{"model": "image captioner", "dataset": "rendered roads seen from a driver's seat, with toy cars, trees and houses", "train_examples": 145000, "image_size": 64, "crop_scale_min": 1, "horizontal_flip": false, "tokenizer": "word", "vocab_size": 35, "encoder_arch": "swin", "encoder_norm": "layernorm", "encoder_norm_position": "sandwich", "encoder_activation": "gelu", "encoder_mlp_ratio": 4, "encoder_head_dim": 64, "encoder_fused_qkv": true, "encoder_bias": "all", "encoder_qk_norm": false, "encoder_parallel_block": false, "encoder_inner_norm": false, "encoder_patch_size": [4, 4], "encoder_conv_stem": false, "encoder_depths": [2, 3, 3], "encoder_widths": [64, 128, 256], "fusion": "cross_attention", "decoder_width": 128, "decoder_layers": 10, "decoder_norm": "rmsnorm", "decoder_norm_position": "pre", "decoder_activation": "relu", "decoder_mlp_ratio": 4, "decoder_head_dim": 64, "decoder_fused_qkv": false, "decoder_bias": "all", "decoder_qk_norm": false, "decoder_parallel_block": false, "decoder_inner_norm": false, "decoder_drop_path": 0.1, "decoder_positions": "learned", "decoder_cross_attention_every": 1, "decoder_tie_embeddings": true, "init": "kaiming_normal", "residual_init": "scaled_by_depth", "optimizer": "adamw", "learning_rate": 0.0016, "beta1": 0.9, "beta2": 0.98, "eps": 1e-08, "max_steps": 9300, "batch_size": 128, "epochs": 8.2, "lr_schedule": "linear", "final_lr_fraction": 0, "warmup_steps": 460, "weight_decay": 0.4}
Rows from block 5 of the image encoder of a small image captioner, named by matrix and row number. Rows with one number belong to one neuron. Each number is 200 + 40 x the weight over its row's rms, rounded and kept within 0 to 999. All counts start at 0.
After each neuron's rows are labels from the 100 images, of 14976, where the neuron reaches its highest value: "responds to" is what is common among them. Only what is clearly more common there than usual is listed. The data: rendered roads seen from a driver's seat, with toy cars, trees and houses. In brackets: how many of the 100.
# fc1: MLP up (encoder.blocks.5.mlp.fc1.weight, 1024x256), inputs 0-63
# fc2: MLP down (encoder.blocks.5.mlp.fc2.weight, 256x1024, transposed), outputs 0-63

fc1.69,234,226,177,173,244,118,253,149,179,171,236,156,190,228,178,192,192,207,234,144,163,243,145,203,186,266,212,171,149,186,180,127,271,241,218,123,167,234,287,230,171,170,159,220,239,203,163,238,188,145,183,173,193,203,160,221,178,223,122,207,177,222,163,199
fc2.69,203,193,201,223,158,193,257,270,170,179,162,235,218,195,187,249,224,214,219,188,195,227,158,134,262,198,152,142,239,173,152,139,193,249,241,246,242,260,246,234,154,127,183,323,132,128,139,256,231,227,168,279,139,228,184,203,199,208,311,210,176,241,183,144
responds to: house (76)

fc1.24,188,222,213,249,233,177,187,186,255,163,136,295,238,177,206,200,138,217,225,169,166,162,183,214,160,132,201,180,221,213,269,217,193,126,176,230,204,212,234,277,207,172,214,223,108,83,194,144,197,230,152,224,250,192,252,237,175,158,166,192,220,250,230,229
fc2.24,180,210,197,211,198,196,229,222,148,233,166,158,255,219,200,144,182,224,232,163,242,205,173,181,261,188,131,180,165,148,147,180,182,227,198,165,246,185,228,180,196,161,225,177,218,217,244,210,160,171,209,242,209,241,185,257,166,167,155,179,217,245,158,253
responds to: barrel (97)

fc1.154,240,133,138,216,204,251,205,190,145,151,280,216,223,167,211,211,199,230,152,199,193,152,219,231,148,234,202,166,159,194,183,201,232,190,267,186,180,284,261,158,174,159,219,193,203,184,197,231,128,209,138,226,200,95,192,232,146,130,181,197,171,196,179,236
fc2.154,194,105,212,203,189,169,185,186,188,141,192,182,186,190,202,244,177,279,182,244,175,202,151,199,175,171,206,144,194,201,195,294,188,201,269,177,178,251,189,203,122,247,247,242,239,167,218,137,55,196,187,228,237,202,213,240,181,185,147,176,205,276,172,241
responds to: tree (89); straight (65); pine (58)

fc1.599,215,230,228,144,215,188,196,180,126,198,188,176,187,193,220,167,122,210,239,189,146,197,236,272,90,246,190,227,191,196,239,179,216,241,151,212,148,172,197,193,304,174,277,127,139,218,206,125,140,212,200,246,162,140,200,205,155,111,191,218,175,252,273,155
fc2.599,234,108,163,221,296,163,187,228,240,139,228,244,241,146,183,216,304,225,160,212,225,262,172,129,171,179,256,136,210,166,248,285,255,176,293,238,171,276,233,184,165,232,176,265,261,159,264,234,128,226,236,135,221,230,207,215,184,219,188,122,149,174,129,196
responds to: house (60)

fc1.516,195,167,232,216,251,126,184,173,173,243,152,218,193,255,226,225,176,207,222,247,131,188,160,167,201,265,170,92,163,160,244,209,195,195,225,201,193,263,233,257,182,198,204,187,222,161,200,188,166,207,205,191,208,177,178,214,159,209,196,172,186,206,158,125
fc2.516,210,177,107,163,234,247,163,159,236,226,270,211,240,200,262,217,163,196,252,210,226,163,267,207,146,272,209,256,215,233,147,201,204,197,172,260,217,166,173,156,269,235,193,187,257,216,224,147,232,143,157,186,178,174,225,240,190,136,191,209,269,211,215,250
responds to: tree (100)

fc1.753,127,217,213,281,168,160,232,190,206,222,149,127,203,242,167,178,121,171,253,141,181,200,180,182,256,162,200,201,205,202,229,168,218,221,220,207,194,206,189,250,244,171,169,189,116,168,189,197,229,137,191,201,192,196,144,164,179,228,230,251,262,185,166,249
fc2.753,244,201,263,265,239,100,283,229,225,145,183,200,231,148,210,108,175,207,269,164,242,168,232,166,178,171,140,165,197,152,152,151,207,268,175,225,259,152,178,265,174,267,188,158,195,182,221,260,144,150,211,248,194,198,206,289,169,165,151,134,221,252,201,294
responds to: barrel (63)

fc1.287,169,157,189,255,211,216,212,186,120,257,168,153,236,255,287,193,171,178,220,181,185,117,218,241,194,256,168,164,180,187,212,237,166,190,190,176,219,200,199,221,184,221,282,146,182,145,212,233,152,243,193,230,172,126,231,137,163,198,239,219,195,163,162,130
fc2.287,183,137,246,170,201,159,281,216,230,161,175,164,215,186,186,179,273,205,172,186,190,233,202,145,201,186,175,170,201,155,185,172,202,239,251,271,160,190,151,253,178,267,230,188,228,191,194,185,179,269,158,247,189,177,192,190,194,191,220,170,191,199,191,215
responds to: lamp (75)

fc1.565,201,145,141,191,278,194,210,180,173,177,218,261,192,208,176,215,157,231,197,281,144,148,244,216,191,187,205,147,219,243,205,200,222,165,178,171,268,222,194,145,170,157,173,169,258,137,183,193,240,255,203,154,216,202,191,207,170,267,173,156,203,207,171,175
fc2.565,227,252,152,197,117,147,209,186,155,171,186,156,149,242,175,167,191,192,173,139,195,153,158,176,225,157,174,218,223,125,235,224,164,125,238,188,205,152,200,259,240,156,216,170,170,198,196,172,235,195,226,169,201,208,233,154,241,234,248,188,227,178,225,213
responds to: tree (97)

fc1.208,206,211,188,202,252,201,207,158,195,202,192,215,243,193,156,179,180,179,287,235,194,168,190,252,91,184,183,199,211,222,221,174,203,238,189,215,219,236,278,151,145,150,178,145,136,188,161,249,247,227,189,269,141,121,158,240,138,186,166,159,199,222,266,202
fc2.208,136,212,175,196,146,180,255,235,170,184,228,137,264,154,230,137,215,197,178,213,192,201,153,177,206,215,153,176,240,123,185,210,137,233,220,207,229,200,222,196,248,197,180,144,162,151,235,257,193,223,203,267,260,199,279,240,185,156,235,210,154,250,207,175
responds to: tree (99)

fc1.102,211,196,83,266,226,193,249,188,177,170,246,179,167,228,205,163,175,167,229,214,246,239,240,261,168,229,197,165,174,252,169,239,220,173,190,188,180,204,203,209,169,146,176,195,248,195,219,197,229,143,216,185,136,192,171,202,97,209,174,187,211,236,235,176
fc2.102,238,200,226,193,162,203,241,236,201,176,178,187,187,282,290,214,259,202,207,203,155,181,236,249,206,222,226,164,207,198,193,212,212,171,197,100,184,253,162,181,170,194,189,247,97,191,171,239,199,206,227,228,198,247,162,159,232,248,248,262,205,205,184,106
responds to: truck (99)

fc1.100,149,222,151,185,251,223,207,139,191,253,186,189,152,129,186,208,165,224,181,224,174,207,143,256,161,180,261,240,160,258,262,151,232,201,190,203,175,217,188,207,248,211,184,203,185,203,148,185,256,158,247,164,240,215,225,202,205,218,131,225,231,226,242,180
fc2.100,287,199,179,170,245,228,164,198,185,224,218,227,220,157,224,208,184,243,233,151,175,145,105,184,169,188,235,268,169,205,284,218,180,200,190,190,230,200,268,194,201,254,185,137,175,192,211,151,226,214,166,184,214,202,193,228,206,193,141,147,196,200,277,145
responds to: barrel (82)

fc1.403,188,214,206,259,181,227,251,149,253,223,231,236,158,174,267,206,151,196,257,170,262,172,166,237,110,208,236,224,197,237,211,226,206,102,179,238,125,178,197,275,124,175,242,197,158,128,163,167,274,190,198,221,232,123,251,207,181,212,170,167,257,209,275,215
fc2.403,164,208,209,217,165,158,194,150,162,232,181,221,256,239,209,168,199,209,228,256,214,182,174,180,223,193,148,159,112,165,128,149,158,159,219,171,282,200,235,181,188,203,252,208,258,199,252,246,174,193,180,214,280,233,230,260,186,157,192,197,239,228,156,213
responds to: barrel (64)

fc1.14,219,195,235,227,195,173,251,209,233,147,267,200,223,139,205,128,136,148,207,142,171,209,247,197,213,237,237,191,144,154,243,176,259,219,277,168,187,224,229,233,254,167,166,218,192,213,196,229,156,213,202,244,142,164,200,216,183,259,239,202,194,148,149,207
fc2.14,207,128,207,148,216,167,308,199,215,178,158,172,205,186,231,156,204,200,156,159,245,230,242,124,215,208,181,114,191,131,190,189,184,193,319,205,239,255,241,281,288,218,207,236,190,204,192,249,155,143,137,177,229,254,206,166,167,171,259,178,217,181,144,163
responds to: house (99)

fc1.9,177,213,184,230,266,91,209,112,138,256,177,188,128,127,187,193,179,205,241,217,153,192,139,240,214,192,177,210,186,178,291,188,198,172,172,182,246,187,228,215,227,176,243,123,192,124,202,116,172,225,269,167,228,130,251,197,177,190,148,199,217,218,161,226
fc2.9,196,200,132,213,258,220,180,260,202,244,173,202,228,220,263,160,192,227,230,158,261,149,126,196,192,156,202,276,174,184,184,184,147,110,186,217,200,186,190,200,199,298,219,97,145,178,244,145,200,255,220,143,220,238,239,257,194,191,181,228,289,192,190,223
responds to: barrel (76)

fc1.132,219,143,228,298,306,219,240,144,198,184,198,187,225,245,229,177,122,196,192,148,193,182,179,191,215,232,220,158,205,203,197,174,226,131,209,163,213,195,260,217,210,169,208,167,217,206,161,267,252,209,197,200,164,200,178,162,113,216,191,209,208,171,131,207
fc2.132,127,243,164,187,104,248,225,208,196,264,188,206,166,220,181,200,206,171,186,236,170,141,282,205,139,216,153,261,190,225,123,175,186,157,211,228,191,108,236,236,199,189,255,195,218,222,194,140,265,195,191,178,173,174,279,183,220,183,283,260,248,197,199,175
responds to: lamp (100)

fc1.249,245,173,161,202,222,177,214,230,225,250,247,206,219,187,234,175,171,203,273,200,156,175,283,205,185,205,248,180,186,195,218,227,214,248,174,251,213,295,239,164,179,171,179,205,191,130,188,207,235,126,146,176,161,144,158,245,174,159,190,179,163,203,273,175
fc2.249,196,158,130,255,229,192,224,171,155,124,200,239,233,208,195,241,242,239,212,187,272,226,171,153,195,163,194,239,209,227,245,166,224,155,248,272,152,275,233,220,156,219,223,154,153,257,174,232,211,226,176,248,176,198,138,198,130,183,98,215,245,195,155,234
responds to: truck (97)

fc1.458,204,197,259,183,280,165,200,134,153,241,139,202,214,202,241,208,163,187,225,242,111,171,177,231,185,262,197,78,162,192,213,214,172,207,180,165,264,232,184,240,205,218,183,183,220,134,207,173,176,238,186,213,146,142,222,198,179,180,213,188,177,246,185,91
fc2.458,212,148,163,137,229,224,238,203,276,194,235,178,292,230,283,211,155,225,216,235,202,148,256,134,163,300,164,190,187,202,139,173,160,209,212,251,225,198,145,220,268,268,186,154,267,193,232,187,246,156,138,196,160,156,182,216,159,165,239,184,250,195,179,237
responds to: lamp (76)

fc1.165,175,178,238,251,230,191,198,109,174,173,208,194,117,233,183,211,181,201,145,155,168,211,188,206,200,181,212,213,162,188,247,181,242,153,261,199,211,249,139,187,213,126,202,137,218,235,168,159,181,141,239,171,234,176,238,209,225,231,165,168,188,165,149,269
fc2.165,296,143,179,175,298,218,184,224,208,152,201,229,202,184,256,200,192,240,238,160,280,251,119,144,202,214,207,255,232,242,232,174,175,223,147,285,121,227,182,174,255,324,204,140,177,202,218,170,243,236,195,127,231,223,198,233,186,193,176,192,255,175,211,216
responds to: barrel (73)

fc1.543,174,194,205,212,220,180,231,159,161,239,234,201,196,220,187,135,124,137,219,226,195,185,170,196,110,218,269,212,179,183,200,199,320,211,221,197,198,234,178,183,262,227,206,225,167,211,184,210,248,231,195,208,156,182,256,181,177,195,168,203,181,158,253,142
fc2.543,255,200,184,222,181,115,199,221,251,173,213,141,220,161,243,192,254,271,237,167,168,222,247,192,211,229,186,168,181,156,276,281,90,150,199,148,272,187,253,208,138,133,218,193,269,190,243,200,134,148,165,141,223,205,176,175,169,228,215,179,170,233,156,198
responds to: house (91)

fc1.135,151,215,163,250,182,253,205,190,162,180,214,226,153,244,212,202,180,207,171,243,167,155,251,237,129,225,203,125,162,194,204,128,215,187,212,144,196,217,193,154,198,144,265,204,240,197,177,177,198,223,163,191,148,198,204,184,145,189,227,258,202,166,118,199
fc2.135,217,186,153,159,230,76,227,160,228,228,184,214,287,185,206,175,162,149,259,224,120,134,233,239,224,233,174,238,212,191,160,217,219,177,202,272,292,128,168,212,216,247,225,205,219,154,210,223,142,239,234,206,217,184,230,253,228,198,221,119,259,284,241,244
responds to: tree (82)